{
  "model": "spectrogram enhancement model",
  "train_examples": 78125,
  "input": "log_mel",
  "norm": "groupnorm",
  "activation": "silu",
  "pixel_unshuffle": 2,
  "block": "basic",
  "dropout": 0.1,
  "steps": 10900,
  "final_lr_fraction": 0,
  "warmup_steps": 2180
}
Rows from block 11 of a small spectrogram enhancement model, named by matrix and row number. Rows with one number belong to one channel. Each number is 128 + 32 x the weight over its row's rms, rounded and kept within 0 to 255. All counts start at 0. Numbers have three digits each.
After each channel's rows are labels from the 100 clips, of 14976, where the channel reaches its highest value: "top examples" is what is common among them; "peak in band" is the frequency band that holds the peak. Only what is clearly more common there than usual is listed. The data: struck, bounced, scraped and rolled objects made by modal synthesis. In brackets: how many of the 100, against the usual share in percent.
# convs0: first 3x3 conv (model.decb.0.1.convs.0.weight, 128x128x3x3, each kernel summed), inputs 0-127
# convs1: second 3x3 conv (model.decb.0.1.convs.1.weight, 128x128x3x3, transposed, each kernel summed), outputs 0-127

convs0.36:141108166174142125160113160121180161143183026127110095134096105129133110090112093097123197093165075134109109164093124092116086093183109110117126130134097111130082092122103114101104124124136103143079129211143114108118115120120094137109109128159084135133130064120142119093143110144130053113130080150126238135115078072107104189160120167115117188106076117094131150145132083142128098083133
convs1.36:118182085083078144074120127122115130122146150114084117115145097184164138119155119130211212067192130148150131180128190104141118155127148201121166109111174162152135142159107101141139133096136113076105151081113068120137159133155124164170083136136157126188143147143146169120178124080188143135135134106156146133168075124171129134043137162159168139096131098114192131119135126096089134103116
top examples: steel-like damping (50 vs 16.2)
peak in band: 500 to 1000 Hz (42 vs 12.5)

convs0.53:090126140127109126149128138169188149118154090157146117127102163063091068157085095135126151189152117114116157130121166087128109136103190162117122106138090247130132126121107119086108067080176098218118144129121131107121141149176114147150115147102149170149136124137101121123099042121131126111149132117119134104127108163194152120103120138130072155064146089170119113088098172123153119036112
convs1.53:153123128137142149121193113127102147151131159095140128138037114121092120176206127111112148127166166115095121173136086152147104093174098156077109058135172087153110076119124120138110114114128134122155131140164112121099162124142109096132096083135153100134221095149165128133103166115111108120122133125074088140101165084102105138062132141089220101169094078171097103110148140121163217125175
top examples: striker: soft (94 vs 49.6); scraping (45 vs 20.2)
peak in band: 500 to 1000 Hz (81 vs 12.5)

convs0.22:138226179173088174207197145163149150154142091155089086124134087125228100124072093137162106100097105128119122128092101132079088117123163135124122124119095123087130088120110114148091110079075124117121132080135132132068100100145109132183135106176134104105102118161139135092112075111149158217139125104114130124117127110119121136120108148091099162122137088116173131126131127081212125090105
convs1.22:153093080126094094153144113079167133130167126136180137065120115109098146098163168166068153143130118154108122161158109103132066121088185190134084161131105129149137131148111141139061130052104106096089081145114060119158159142095124143187142123042126101174113165169122131110102161114089113138071106128194129158167126123104129132108132124107092142116138113167117106126155091128172145104024
top examples: quiet level (63 vs 28.6); action: scraping (42 vs 20.2); steel-like damping (40 vs 16.2)
peak in band: 500 to 1000 Hz (35 vs 12.5)

convs0.40:131169090105119135161092112082093079157085102158146115100090116085134139156156133163127095159088103096102158160141084155041124186077194147131110200127086118094114112117119084157112111161159127120085152142145122110139106093071140104064103137139117095140178163120059122168127116187093133133076147138098131103136158098119102102158153074139147172101121158200154170081126128066109149126172
convs1.40:159137124142150077137100117203125138095137122150071134061167130183102117138121090129138138090162159151094128159114094145069094113128085126105158123152071179086141107142102187178128121166089171092178104201131110103155127106180073183168093144128132140127079096190135145099210182094126166110143143152174131098111142137111077127127094146146145190142123115134202147125139105122168123136137
top examples: clipping (53 vs 7.9); text has "clipped" (53 vs 7.9)
peak in band: 1000 to 2000 Hz (34 vs 12.5)

convs0.71:091133156155116075083131131176155130065166094116129105084124167180124133142141114102121133143124158130138139181094163111101153131102121144095066085115163129102124140137099110123131107171107131128132110159116087085116145126128072134062077155132086047193121022147095155110084140166056144113119160106127155133137105094138216144149127168169156122099154147125125111168097086111145115136214
convs1.71:140140114074126078146110131105083109139143136183125132096136143039120119095117134192124106106156113167093142111123108151064125157148116148138124106173146138116156138160102117097116112158144082055128203149184148159145101154159134185178184179096153086113082126157162117100102134147105154117132131189148120155099149196223125152060176099120134166142105134099094106112135122134152180090085
top examples: mains hum (40 vs 8.5); round plate (33 vs 12.8)
peak in band: 250 to 500 Hz (44 vs 12.5); 1000 to 2000 Hz (30 vs 12.5)

convs0.105:151132126095103104112206141108142158193177130126142125109094164111143102128163127135151099147106121106142066132217174120085183105082162147141113080191116117176122134106102135126104088045173099233099098102155146136118127107183139153132133100110077111190077152085100164133153133108118120125095111151130102166162104133108046112122126144086109187112133122129152098099120133096138153154145
convs1.105:162205099110117127127079098124172060142109146084141113148148124132157154141129103152071152191166155088121089105138112180156122101073093187083126072084156084091104169167144147099178111129099114098112114131143130177157135101116064152060126149132178090120183134151108103105112073134053150119155091147132117176107136094116105122159119129145134154167092087112104088169076072156111116108112
top examples: white noise (84 vs 8.8)
peak in band: 2000 to 4000 Hz (78 vs 25)

convs0.25:168146135128071114047154085135136131090157058137087131128121151141181134118115095135143148104099157156155173109100142111091112069094064102157119095084099072164084084122107144181130110120151084115162107112092121203141121077179086155101135139149118099114102077193167070111102095190099165106103135173111112110151132094115104132190112148130117151115133159141160140157127156048165107139133
convs1.25:160125114161133115225107129076170155074115157109179136088113122080132065075097163166175136180116075106183120158162118107110118107147144144124164108144120148100093085090144146156219105142091073117069123131141142122106115152126123190169114202117137174115100141169107134127144166174099143164146107149136165145186102154091153157114149165141110121131112096161150136136152056092164133105132
top examples: mains hum (90 vs 8.5)
peak in band: 250 to 500 Hz (100 vs 12.5)

convs0.29:094222117132161106130189078067106117174160117110127136084115094110153139134104145186138110106164079114128102090168135127091098151088097110147176114106089083116144127137146120159104107165159138134139141144087099109078117147148166127103166109131128078133216203153117101143108118094105092107089134185107159133122145131073101114146107043174123223172127119098156148083158141113115103136130
convs1.29:092175178129196159108082145143089159123100127158091143087179120137108099157101175127123151154142154080108135184169126151160112094169053120127141124171127125105074127084128185124107072119126160147122193139092141158169114105123111141115093201186135147176084159098142201124140141133134143108123131076159135105103151078120178116174110066166146127124082117146122125177105127099066072144149
top examples: clipping (88 vs 7.9); text has "clipped" (88 vs 7.9); glass-like damping (41 vs 16.8)
peak in band: 2000 to 4000 Hz (70 vs 25)

convs0.61:090086124108122140130064156102127093112102132134130124117122060106171143185072128103178146143107161146182150106113135089123164154076144096227158158061072095094091107124101135122126166154099110149104189147129111122093139138139123146148120139162104111118150133181146128142125157168111178112091136142102144133171151123128109137142137074112170080198194134129212106200119117136053114126098
convs1.61:112098145114139109135092092150064153116137085142159132102150118114120157052191122144158121155103129175089145195144096126096137076127111091092146142123072130164115176127116079125030136112121139081139082136134151155157161086102155120171120100122144061160104171117136172055200145131125160159114140132157140168138182108156080157094136114085140140171083127084100174142143091185114120131087
top examples: striker: soft (80 vs 49.6); clipping (30 vs 7.9); text has "clipped" (30 vs 7.9)
peak in band: 250 to 500 Hz (57 vs 12.5); 500 to 1000 Hz (36 vs 12.5)

convs0.45:105101131103106126143147095172162159113154110069132088113120155111109107172070139159163092139151126133121182135144111091126158078067089115167157030086143150144104122130111096166084169107226135125074139101121156136133219128114151160120140104082126103126134072153105134080119135207105101055149142113074138097128153104118154144122142139133073134091143130145153111135096055126129138094133
convs1.45:099132142099121118143123146147161170078155159080146130115116154081154161149113132102139147206193113135176174124121153196094178129111107146138107149164159101172122122148140148146095129160148101131114130116201137174069085136141155116196104126076061153138167137128142157054152090175084127108143126125085136159119113120147133115135124165040120156173125081136100142153158093151056097113199
top examples: striker: soft (96 vs 49.6); medium (76 vs 33.3); steel-like damping (45 vs 16.2)
peak in band: 1000 to 2000 Hz (73 vs 12.5)

convs0.18:133181108158169109133122159121166135165194088125170114121146092159083135165146128132109139100151066093135121139166079136106141132071132056139087149106142136092104094136118111137161133163095162130132160129130084095096120153111136128150157115135121073165122068096126092073124154162098096055064125151183191155144111106129096178088139174183132078160088122165085113114108126093059096174184
convs1.18:101200135138132067134140162133144092142125111094057143109152113132110096122128040163067124169125135091134119220138106164162101111160044185125088145105149143087116121117083147087112150109116150092144206140140144128154160132165121234133138115109117120143092126176154143113106148082128116117099122100082113144084142110132116139088118102190153138137121182065110167134157146120174121125103
top examples: thin (high-pass) (37 vs 12.1)
peak in band: 1000 to 2000 Hz (45 vs 12.5)

convs0.78:194113133152147137120140103156211105127063167132148085173084096140106098103137175114151111097225062123118161120082100086152143143160123124146122091173121113092095164111143122119154077186117097142091106125161123121174103090133095134106129159093100136160092093123143164069105072186113130139073146112118108139159119135107157114089108125127188123142149130137183182048178104161118140091126
convs1.78:134148115140106058168184132122118124122147153126141120077178165134169110174126157134128146124115176113147121106099207058117116154115120183155128110161146085104106135186124106089138121110124077109137086163122141149110149120133157137103105129143097152085229126151065061122108129121090120098140139139146200124125096146130117141104154070054178098079075150099100167092143178093190092140116
top examples: rumble (29 vs 8.5)
peak in band: 250 to 500 Hz (46 vs 12.5)

convs0.41:104101104137161083215091105135143092138127123057105106063096144081103103147112118144124058091126191168113109112177172123122146105169133143129128173138110165159128112073134126087098070078098168183111137118135114088087108157143149101132121169156109126138133128170157172151084088094116120133167099172181157160224124135166128171165089155139164103072100083128076115119152153134125145135126
convs1.41:111125158183165088165143161182115167121101102134166150157137105155184119069144121109139117136148100109100110135199123145156163157120151151109122138119145067096134122141068112106106152181161096122143166094147125183105132092128118143238084088186158167165157121146107114164158115109129099084109114093075085105110142115138146102078116090126100172139157067173101163096187074104126153182105
top examples: white noise (70 vs 8.8); thin (high-pass) (34 vs 12.1)
peak in band: 2000 to 4000 Hz (73 vs 25)

convs0.90:107129075116102114121118114135118091164164106149099150154095162143126177104187133106132148163098079127054134073151110113137131090199109080118128094133120150116086138078145074158073167057117108175089154126079171129114110119111129104150130091095124100197072157225101170221102139090079081113136117129147121084148082107095144140083153096159118161140150133139127123136101137126140112120154
convs1.90:127089127108156115130140127171108058156193177125145116125145159123157112180130191150167145123116137098216088118114125099058100194081154199193130158089152096105075168166127195091108143109118090126120122157119131114137123169142115117156145144148104167077131127127181105080069169116169156093111112156102174157110138133095173101149088160127131139151135121104136088105131087153169083087160
top examples: white noise (64 vs 8.8); rubber-like damping (38 vs 17.1)
peak in band: 2000 to 4000 Hz (56 vs 25)

convs0.46:144141144122081109109123187162134094084151132154133105097106087112092066131095157106127160099089137144140046071117135152094100093120101106071154123097116117097142065132115151117133090149107058040093140173121155152139097103131071125078095107175196097097146121096127178138161108155086131122181113129141146112093091169150079199170171165176184101128122141151122136096113112137117127098155
convs1.46:097067145155155170119088116127120100108160081109072129163110086063120139094156130164114126104143125176148104140143118145137178135121144122124142084138130173113100182098086152143123162125123158113143159120144142056146148114155098188146090132087163171134130125171054151125123110087180123195117133123130169175162126110092162151046112177112043155088129178096113115142119091110087093150209
top examples: one hit (67 vs 20.1); rubber-like damping (45 vs 17.1)
peak in band: 500 to 1000 Hz (45 vs 12.5)

convs0.4:074089175168158144140116093117153097100068122105106174100109110104120136172143201149137141069148070103189109141114136165142097157077085116156100178088130067113085116145111114114179146076068131105055147122191125124148131104155101098107145126138174144084157118107134122116101129174109157100121120171106142103116149158124111124151169134171180142185134164138145108089175152093162164159210
convs1.4:124186094164153158091114151130129151152162139125139112133206055164106123135122143127089112127134126060074140092128152151133184121083078127115125151054117136116124133158154173140104118127059143115183159155110152086071125139099176135110115145122107109173110164192128132078154117129103100125112107105144175085124114115131056139078108178116127188100177171085123109210099086142167130089096
top examples: repeated hits (63 vs 19.7); quiet level (63 vs 28.6)
peak in band: 2000 to 4000 Hz (71 vs 25)

convs0.57:171128113135133084147163122116112152131163139067098109132156150145123129088173099062077080188104103098093126145112152173110209115109156083129085164144111149135122066051117174071158075105106129122105088151127130128158067135113134121147165127135147200155099097127092137117154145130103126135176156130136081097162121086150108146107151185073177120118137120130192090035112130147129145148164
convs1.57:154141135143125122175116071154171087142161085124109119170060111191154131155118163168135128107129124165143105133086129096116139104080171217074173094183149109146125189120118103081088185140119084059121171104123146079113145102126154101190143078095131166138173110122125136119136104115141127177101094117150148133115096205156150117097150168147200148170149173119090141110110176143148121090130
top examples: membrane (56 vs 12.8); one hit (45 vs 20.1)
peak in band: 500 to 1000 Hz (47 vs 12.5); 1000 to 2000 Hz (31 vs 12.5)

convs0.81:086108126119127158135126137191081096098131141102116137126168155107105093132133129130110120118160155120097144132136130172128171112116101116143103091216089118127124104120044120076129155103184125149136156115118137137180145141146098145152139111057086112182143036130146099093085179114121141103144094100067117133117132162137118081124097124115076211156127089094147200104180092102151085185195
convs1.81:169118122114103144138146136100112082121103185095101094146096115093143157178179119123191174193198155128171159142096180154160109190170084103082166178156143113171157128128133101133103069118148145149207150110145086116091151100098135141111108151162156128109131148167080163117138118075171121116168113159160154115130119109162210154099140151156064129152107117106169167138115137086129193104104
top examples: one hit (86 vs 20.1); string (30 vs 12.2)
peak in band: 1000 to 2000 Hz (42 vs 12.5); 500 to 1000 Hz (39 vs 12.5)

convs0.55:120088104115216133161101098122152089159133088085107112119127029178110093102135116108149123118126076135220103125137175112117142184139106092139082114087121134114142141113148137082136208043135095150120137168140145112160127114203084123090093096115137102167127113167146128132127143071181173140117133128140137169148121123117076166075130074114154143160104109152095082119102113157160133111084
convs1.55:113128135113161122096117121138120105103165109143107177043127145087158168059182059101183113137142136152103116155145087119169111098102098160168134154058142117138111149139097088164104148153153145132156130134096139182156143094199148141077140056098148108145127152128155154158058191153098132125134128092175176124115144243122151157133156147125108165143149128143119118105102173162073092133131
top examples: rumble (56 vs 8.5); pink noise (36 vs 8.5)
peak in band: 250 to 500 Hz (59 vs 12.5); 500 to 1000 Hz (36 vs 12.5)

convs0.73:125103136157137128109092065116119121179127128087094120112148202094119166137059126122158138088102161137123121080133111095074090143150050101146064160084152096165111090121098151108111121134145135130110142101119140090118123125128103103106100141104105059137149136122168170124184110061107083141194172110121132086158122120137123082185135100115140204235150144128118122154147090091184122108083
convs1.73:154133099105060120107118125132106149145132186173105139110151164133177084077090121122162117134122118101147128092101121132175127140192134099135161119145131042228147160169147082057132088182128103144112127099198062135109103135141140096092124145126131143078091148061162116149119122137145183135089095137146124121159106129137152124104177124135159131154119184114100066105080190192116134104159
top examples: bouncing (66 vs 20.1); rubber-like damping (54 vs 17.1)
peak in band: 500 to 1000 Hz (33 vs 12.5); 1000 to 2000 Hz (31 vs 12.5)

convs0.108:156188169136118172139151127201115096102159074145134137149085075138226143102076130155143112128082150192100108136113149100065112164140132121144148130125142132124140118137118109148053138060094133118081117097108167119105137104107169132182173116132142134132103079173120120110132113112153138212148152140130107062100089140077076128114107135135148136147158090126129122162184115156230158121120
convs1.108:118107078091153128156115082172104073133142117128143138072152101120108097106176160141111116116113086105078173096171119164083138124187157124157072097155147088130122098172145155145114126063132121074043124141132090201132146077140133197158135151107162126123152177100123151076117103122125147151097086128125128126125144157046148125176162104133085156166135120104111101123115112116197101071053
top examples: quiet level (63 vs 28.6); action: scraping (43 vs 20.2); steel-like damping (40 vs 16.2)
peak in band: 500 to 1000 Hz (48 vs 12.5)

convs0.30:086148166065133104141085170071147131092076160124083116147126135100080135083133200176110127208147105184170058140100118106107115114142158177095083145158095096097073153088136126099129107163116171126066110100179112100124101116188066145105142159135140140123136148109087094110194147178131145154151099147111190108122086110095116130175092114084103139166104089129152126104165137133125123106102
convs1.30:107079159148193146118131123125111105089172087077132126134138128105101180129134152170066137084153134108073144117111075057128076121134153062104155121193053095097134153130105131140110183116069147160137092134127161122158160135187158123129095142158119161164134082140153130110104107120139163108163145158123176123112176114188106154095133052121102117137174191114123125113071158106129055114168
top examples: steel-like damping (36 vs 16.2)
peak in band: 1000 to 2000 Hz (39 vs 12.5)

convs0.34:120114164119145128093134086141143197162098093095111118116094111137082145099135118106119095121153103122090084190133116106086111070151160107153136060091103211038119092102125082098062148092109140119158094163144178149175076095136114090151123154152112103128158112152120130139070134145096106093160122129119173155130142100114121071139144122072108144095060105115162085159120123103088121044164
convs1.34:094125086159111130122095138096200114104172123132118188185134092160163116125115160116195101169141146086162191140110139139186081163152107136128139096153116119178091101183077119092167089141115055106100173085144047100132170136153127131088127109102105144158125136119076152118153150061153133128123154096169102075121117170133097139110172187140100126154163177140170092148115121137100065120101
top examples: bouncing (47 vs 20.1); steel-like damping (42 vs 16.2)
peak in band: 500 to 1000 Hz (46 vs 12.5); 1000 to 2000 Hz (32 vs 12.5)

convs0.97:121069119133106124193161182084151129129135094161144126086123099131127108176155140129131131134171126090096109140135119062146088135103135114081165158101165144147144151148125151097098139138142136192148174100157094053094074124150147142177156131089071148129176097115104133113187177190158143109117118103111126162121076124165039160117169119112160081129116059133183122137188122125144122132213
convs1.97:140179120082117120112112120131099143072115106135118077226074181059098128134101115108085149136142100162136132195179088122106174168160143160116131149194081188081132122143164079134145121172112184082098172157119117146129094112126085148109160134105145089159091104127180142145136163141203186138142127117151187098121139119143167116116117163152119137120176165129091106114092145139117097063152
top examples: striker: soft (86 vs 49.6); scraping (47 vs 20.2); rolling (41 vs 19.9)
peak in band: 250 to 500 Hz (49 vs 12.5); 500 to 1000 Hz (40 vs 12.5)

convs0.27:128210114124127104134120126097108053155108144133153093116099085094143110101146125152107078093098118111067142141230145116096151142100158148139111084132095088089120142116132088108076119065123114128146106183117177133159146165109120134086108106118169130211113130098114152130063140143091153146089137161142154073141122081104112186083143140125203120111046102133115136150089117092085114076128
convs1.27:120128117110079167076183121105166081100128170198111108114153144165156130115142090088097126151161106131141126128072156150111072216109113157150120165189147110140141152161134159128161131144086149148093158139126108098123123134217130111173118106168140139184134106113075123159121139110153124167086165098150146157142209165101122146100140187142153179165070098071075148119073154129128074133115
top examples: white noise (84 vs 8.8)
peak in band: 4000 to 8000 Hz (70 vs 25)

convs0.98:189155136110132103081117129162139145134137119104122107138087096141110106144119095193155182104146102143125185201082153108097145188153128112129051127085101107115074156118063091115135128139159078157129114117132114117182143166191141153100133084115148135100177056106171134124086197085107117106120158099075167174140146139132129127171128088121099145101090111102153099168087064088175143163153
convs1.98:111145104045087154124092173143128178110107109135143138165171130093128112132158132091151115107103158104096129156126126128123119076117127132157136143186131123139174112198180103124154118162104158108080129107140099086069160136163160159127046097189093128152085132137130212132161141159077141130196099149169169156170123174121196146127184101157134207176128132110124177088133140106144110103114
top examples: bouncing (50 vs 20.1); round plate (42 vs 12.8)
peak in band: 1000 to 2000 Hz (40 vs 12.5)

convs0.48:131126143120094158165084068148175114073147114147126159143097181140097084149128167120165111128097039141134111153149126105119130211076113165140122138123169054119096081061145123117156127099110110154082125122175158134155116165118121129146122121128176088099108102088148152149102087127148181118136087101087148135148149076171109127135093075107161096069073121119138103196128081083186127076104
convs1.48:147170136119062118155170170122067098118111184150133155173147179137135124146116152198060152134107138129081161136116155117105120127144134133082165102058137131116110137115079123117100179117129094183114114145180103108124112159088141119128094165104113139117137076136119125164068121210080091134100105141150080153149168117122188129068089193152107077167172152145111108066121128091148155128067
top examples: mains hum (70 vs 8.5)
peak in band: 250 to 500 Hz (90 vs 12.5)

convs0.8:104131149073156133175080125093138121128103110158138120235202124128147090179174172139130106086097120107141102115086097120069118082121145148056133098104137155109172170198109196100189181157107126127124138127122126082187099136158155165117145108113112154108117079101131110103133154178146103135147064154147112180111125119129116189181094147091134137147155160101177144132096126147084156124113
convs1.8:184109135129108173064167174206156176115164147140079135131135133176115163126130043111086108169114095083142111156109115086193156114122156125132096161130072085135112131092144148096113109096145100107127158153117137111136136109130092100088093097101185170102150075151088125127151115106162176155140137139131168161177078141174158120121188069165069163158117173181144130135127147127106110196116
top examples: membrane (34 vs 12.8)
peak in band: 500 to 1000 Hz (37 vs 12.5); 1000 to 2000 Hz (32 vs 12.5)

convs0.14:174142147150154158122155135150152116139071066167119051151183115182117078139152221127132102080153112109164128094083137180086155105149133188175114115106086132104083140136124101116137164101081148112138151096148109156130108132133053087100159112129126137136096098080095131134095135167162113132107105130194137137087097156122116123110099188092151226106156113129131089073093154127108151092159
convs1.14:174114073161117162148103098137121100145120185141131159128142153045090182151093093126096116175150159151118148108123079128182111166164147127176116123133123146113114202091111173110108139108139104090100103189079134119185145132085132098086085168084072117130142133132134180154109195079096159114178149164190109073117135169143154134086128055161147153170145145099104170110143119156128147111167
top examples: rumble (66 vs 8.5); pink noise (26 vs 8.5)
peak in band: 250 to 500 Hz (96 vs 12.5)

convs0.63:110106123145169204160113103135108169086080113105156134160121130173189168126165097126180136160129090120120072125156080107117145131140161136124124112119201117085105070082144134091078129086156123164141141164154125135109131116132207175145136191144172157103111097131130088138143112172085129196130156113090100183094097163135166140072163075111147158162130114124185084167138087079103164137094
convs1.63:188157142073096136167149116160116097153137156124111163140102153154132122195152165114153189132096143106176135167117149116098124113142153157123141106093083109123140136151121188145077199095116082121083121148151107124164134152151095150152126060064104155194167135081157124161129107146107134101150141123207195143093137137136119118124143175115156053035131126046137138119157186132125146116119
top examples: thin (high-pass) (65 vs 12.1); white noise (35 vs 8.8)
peak in band: 0 to 250 Hz (41 vs 12.5)

convs0.104:167086121156138079126097077134120141122066133096118075141102151113064107117133145162157106147120169150097097120150193164179124115091142147122106152113141081150098086141087153124111120123073143059077146112113099191111118133182102175124146144119118157131128181130154140100175135109107133108141180137105155093086061147076123067083145138103112095244160071124114122114089081145161137132147
convs1.104:125121112142153112130107119179154147129161153040126133126102125161092123148176133106109101082162109153098117121110110109092110128158127162117088060110180099193069060109119082139151117193113088133151160105164142118134163170101173135125160128119136191197144128092107093179133050154177153111137112162150149128093111106064146105160092086147141092149119128127034125132109168122159133187131
top examples: thin (high-pass) (45 vs 12.1); white noise (35 vs 8.8)
peak in band: 250 to 500 Hz (45 vs 12.5)

convs0.93:121086077147087189109163147163092204108107060149085131123109114107154134105151190190165093168098046140157078105120080094106105115109102161147116111123125164106103151172090131143131086080180103132123100113065120083112115094115188157132091096117109098100093103142116142096142117134146112189162114160118142163105108105112084130135141122073108155117148063128167103164126113157164114084060
convs1.93:177129152131144141131098106152049104123126136132140122117069137136120102050158131117137108145192134137175145107191173119060151097148178132105124115124139165106136094188160075132074131151168188197140097189128174171188150155060109193153140101117065097131149105120117126116109159166140163155099097130129126154101089166134137122119120174112137150188157096123150152159095151150100184154138
top examples: quiet level (60 vs 28.6); scraping (51 vs 20.2)
peak in band: 500 to 1000 Hz (46 vs 12.5); 250 to 500 Hz (35 vs 12.5)

convs0.19:046105116155146171131091130115142126110054087138117176126145089144134101136152120198141129109163197138126134115081136111172157055096159100120118149141114099053115103136135114074124091104139144135074112120085127135069073109096126151193101200145125116084092133089127156092105115160129128133118131183133130121145111113124090100160145103126129181182169099115164158054079131138134180162182
convs1.19:168150110171056177196136131152164108142162153088164080135123056100109086087153116117095090091062150066174136140081130104127163126086075083110127134107131127127141123096107092131085165128102094068109167131104101196158165125133141105146150129172136145150097183137109120096134116187132113149156119105085173097075097116111093187154130088087107112134089158104099123145075120171094168103114
top examples: quiet level (74 vs 28.6); repeated hits (55 vs 19.7)
peak in band: 1000 to 2000 Hz (52 vs 12.5)

convs0.38:163106164198198120134090154161133099171150200125101146099093087127146126108061126123126143077093147147132155141122134117091132061090137137070046096121154128119080143132103119102087122107114171162137171150134125137181088072143090118125163146136144128094116101159152183149151144109182124116126157154146116116113107104106245157107121078110105106094123122100182154178128089134111143070105
convs1.38:113121167144119129134141112081161073059139144165115090164129138184128119121150154115125095147182140174239142136218129103116169119164142097130188136194113123103112158171090124110148187126165128129109103142153096115100124159162123150124140064102160132110069141154118126123118118142054089141113117123088124073171062153178078173139133165102097142109133094164094132128148144086094176143135
top examples: rumble (50 vs 8.5); scraping (42 vs 20.2)
peak in band: 250 to 500 Hz (57 vs 12.5); 500 to 1000 Hz (33 vs 12.5)

convs0.121:161097118141124143112065125134188131112095182060135107187134103128100152167111147156119151139080127144112144156131100103082076202153077179153153072104078115075163093178117078096131095148151115210105120115100167148087096097125102109093112159146102151123118099173155120084112099092102130164144168103118094134119157163084133083152103080122095144099104148145072141124180077165091146086136
convs1.121:107101119078129122162109051084106096122160053167156122122129128146065150130120146101114157078102185074160092112143175189116133106148184168087152125094124119114114138107145184177187102114107086074131106124056169113124153165164102122105094098144148182139177089108102142165099126136134147114162144169115088109119128171162119087145155056156120114092165097145112131134101199127156101167150
top examples: one hit (66 vs 20.1); rubber-like damping (40 vs 17.1)
peak in band: 500 to 1000 Hz (43 vs 12.5); 1000 to 2000 Hz (30 vs 12.5)

convs0.103:136137162111071130180135102136122108135057102083154089143105084135101122129138219126126221098157109120054138145120123157042116163132094135146113127137069141099139132114133113119128163147109071131053115090101106135123126137174085123172092167107121126109119106092158100157138155097107161155141129130109168121152158122109067112116152134115119077116104045125106117154110112067060093186163
convs1.103:088132081144127138135020192112143175143119117148143180105138095106109167216094118196158131152080105173165158153080167081146160099095160122137137104095090098145158123038155124154140074083135137092129152084157116142112122118137185157097145109096114147084139162106142094153138138093121122162165112110096141151120095085146152139092128138116130110081120164137118073134185103086110099132075
top examples: repeated hits (72 vs 19.7); steel-like damping (59 vs 16.2)
peak in band: 2000 to 4000 Hz (69 vs 25)

convs0.32:115111161110156199146121090106181126143183135110131133130021138113154104121049167113127129125088104096109165107115125114115145137127061151127169121123154171119114099147081090098097219069156081063162103141126146153113154138141119086132106171114112090154165174091086162122138109135095152146107196170140100084144097175163137108172136116119126175139144132095144099078142112076110090141164
convs1.32:115164091058131117135120097138153166118151111093109165094161103150133130145124159149168067120144092105062134156160158136125116081174071079146095173196099072141154118086134156109166151180097141155074167162135142191119099124142140122132083131134138136135127114144163181130206093156152171139102138101121112171104125132051061130100146191095201127134126122159105130109137070151085089136129
top examples: rumble (74 vs 8.5)
peak in band: 250 to 500 Hz (89 vs 12.5)

convs0.44:098102129176128106148135169130096152130160136119112165119119091107143160116105178080135134101144168104150169094128153102089134105125089089137135175156096077120142126118106185083118121090089091079115144147127163108110081177134128115207186120145091101101109120103225158129112078210180161132103134175103110132170114102090152163182171093107128100215139112111167127126136114121107201152143
convs1.44:160139171128131174172140154176128178114158181121133153072090129140135157158143114130149130104114170140107118142167088126077221083170068067115143155094158140085123072148166134141111154182173177158157115144090155091130129117147110166123171177176104179176123144130143160148153109153092123135125110139161171120162073161125094148162069132085152105079159102148108139142095066168181155149121
top examples: mains hum (90 vs 8.5)
peak in band: 250 to 500 Hz (98 vs 12.5)

convs0.99:129143158176166047096092168111189117142151155110158126121118133119121134150177114121092122116161109118061132162104121128109108117092116099113111123107164123104101150094097167083111061093101130108135144166188108172150151137134166095136134192167078181113157089163082098084135093104072108135168115089111156138117093106189139095111108100111155231172121141097184147105135144077177104124174
convs1.99:156148104141125164172137147123168125162129122110111147101156181169154102204133180136081127140142105170132106136095072183110172169085136119139111142124081132136097136114160197143077120138076057113070148074095124098074146125100137089106152147169173169203103132084127098118166115106122112167100218126188142111142141112069154140091144143135175060146125105137104131125111157131165140100109
top examples: pink noise (64 vs 8.5); thin (high-pass) (33 vs 12.1)
peak in band: 250 to 500 Hz (50 vs 12.5); 500 to 1000 Hz (31 vs 12.5)

convs0.80:108123088117157158162103113127144144149099139113095104100165189141148169076100103136123087136091134150063119110080115136074113142169148190096172124111119070148112086176093057113103142126143140064101118098084073120080134115186106136048131102106128123189124179131161075091166156144123136178119142117104127112096142098112138124173104127183155143083132065167169135124161123099188178134152
convs1.80:146080171146069130167063147130060145161129124072191148124114125128125104106121123157136139174113133202128098153149076078126131101195172079116197142160123140176093143127141090146133082135137171119149148176113157150171114097073143103179129128170106113108171135096086141093119150176162120110100101158145098170113122144149151010119132106144129123150080099114119079101137107184129129143118
top examples: thin (high-pass) (97 vs 12.1); membrane (30 vs 12.8)
peak in band: 0 to 250 Hz (100 vs 12.5)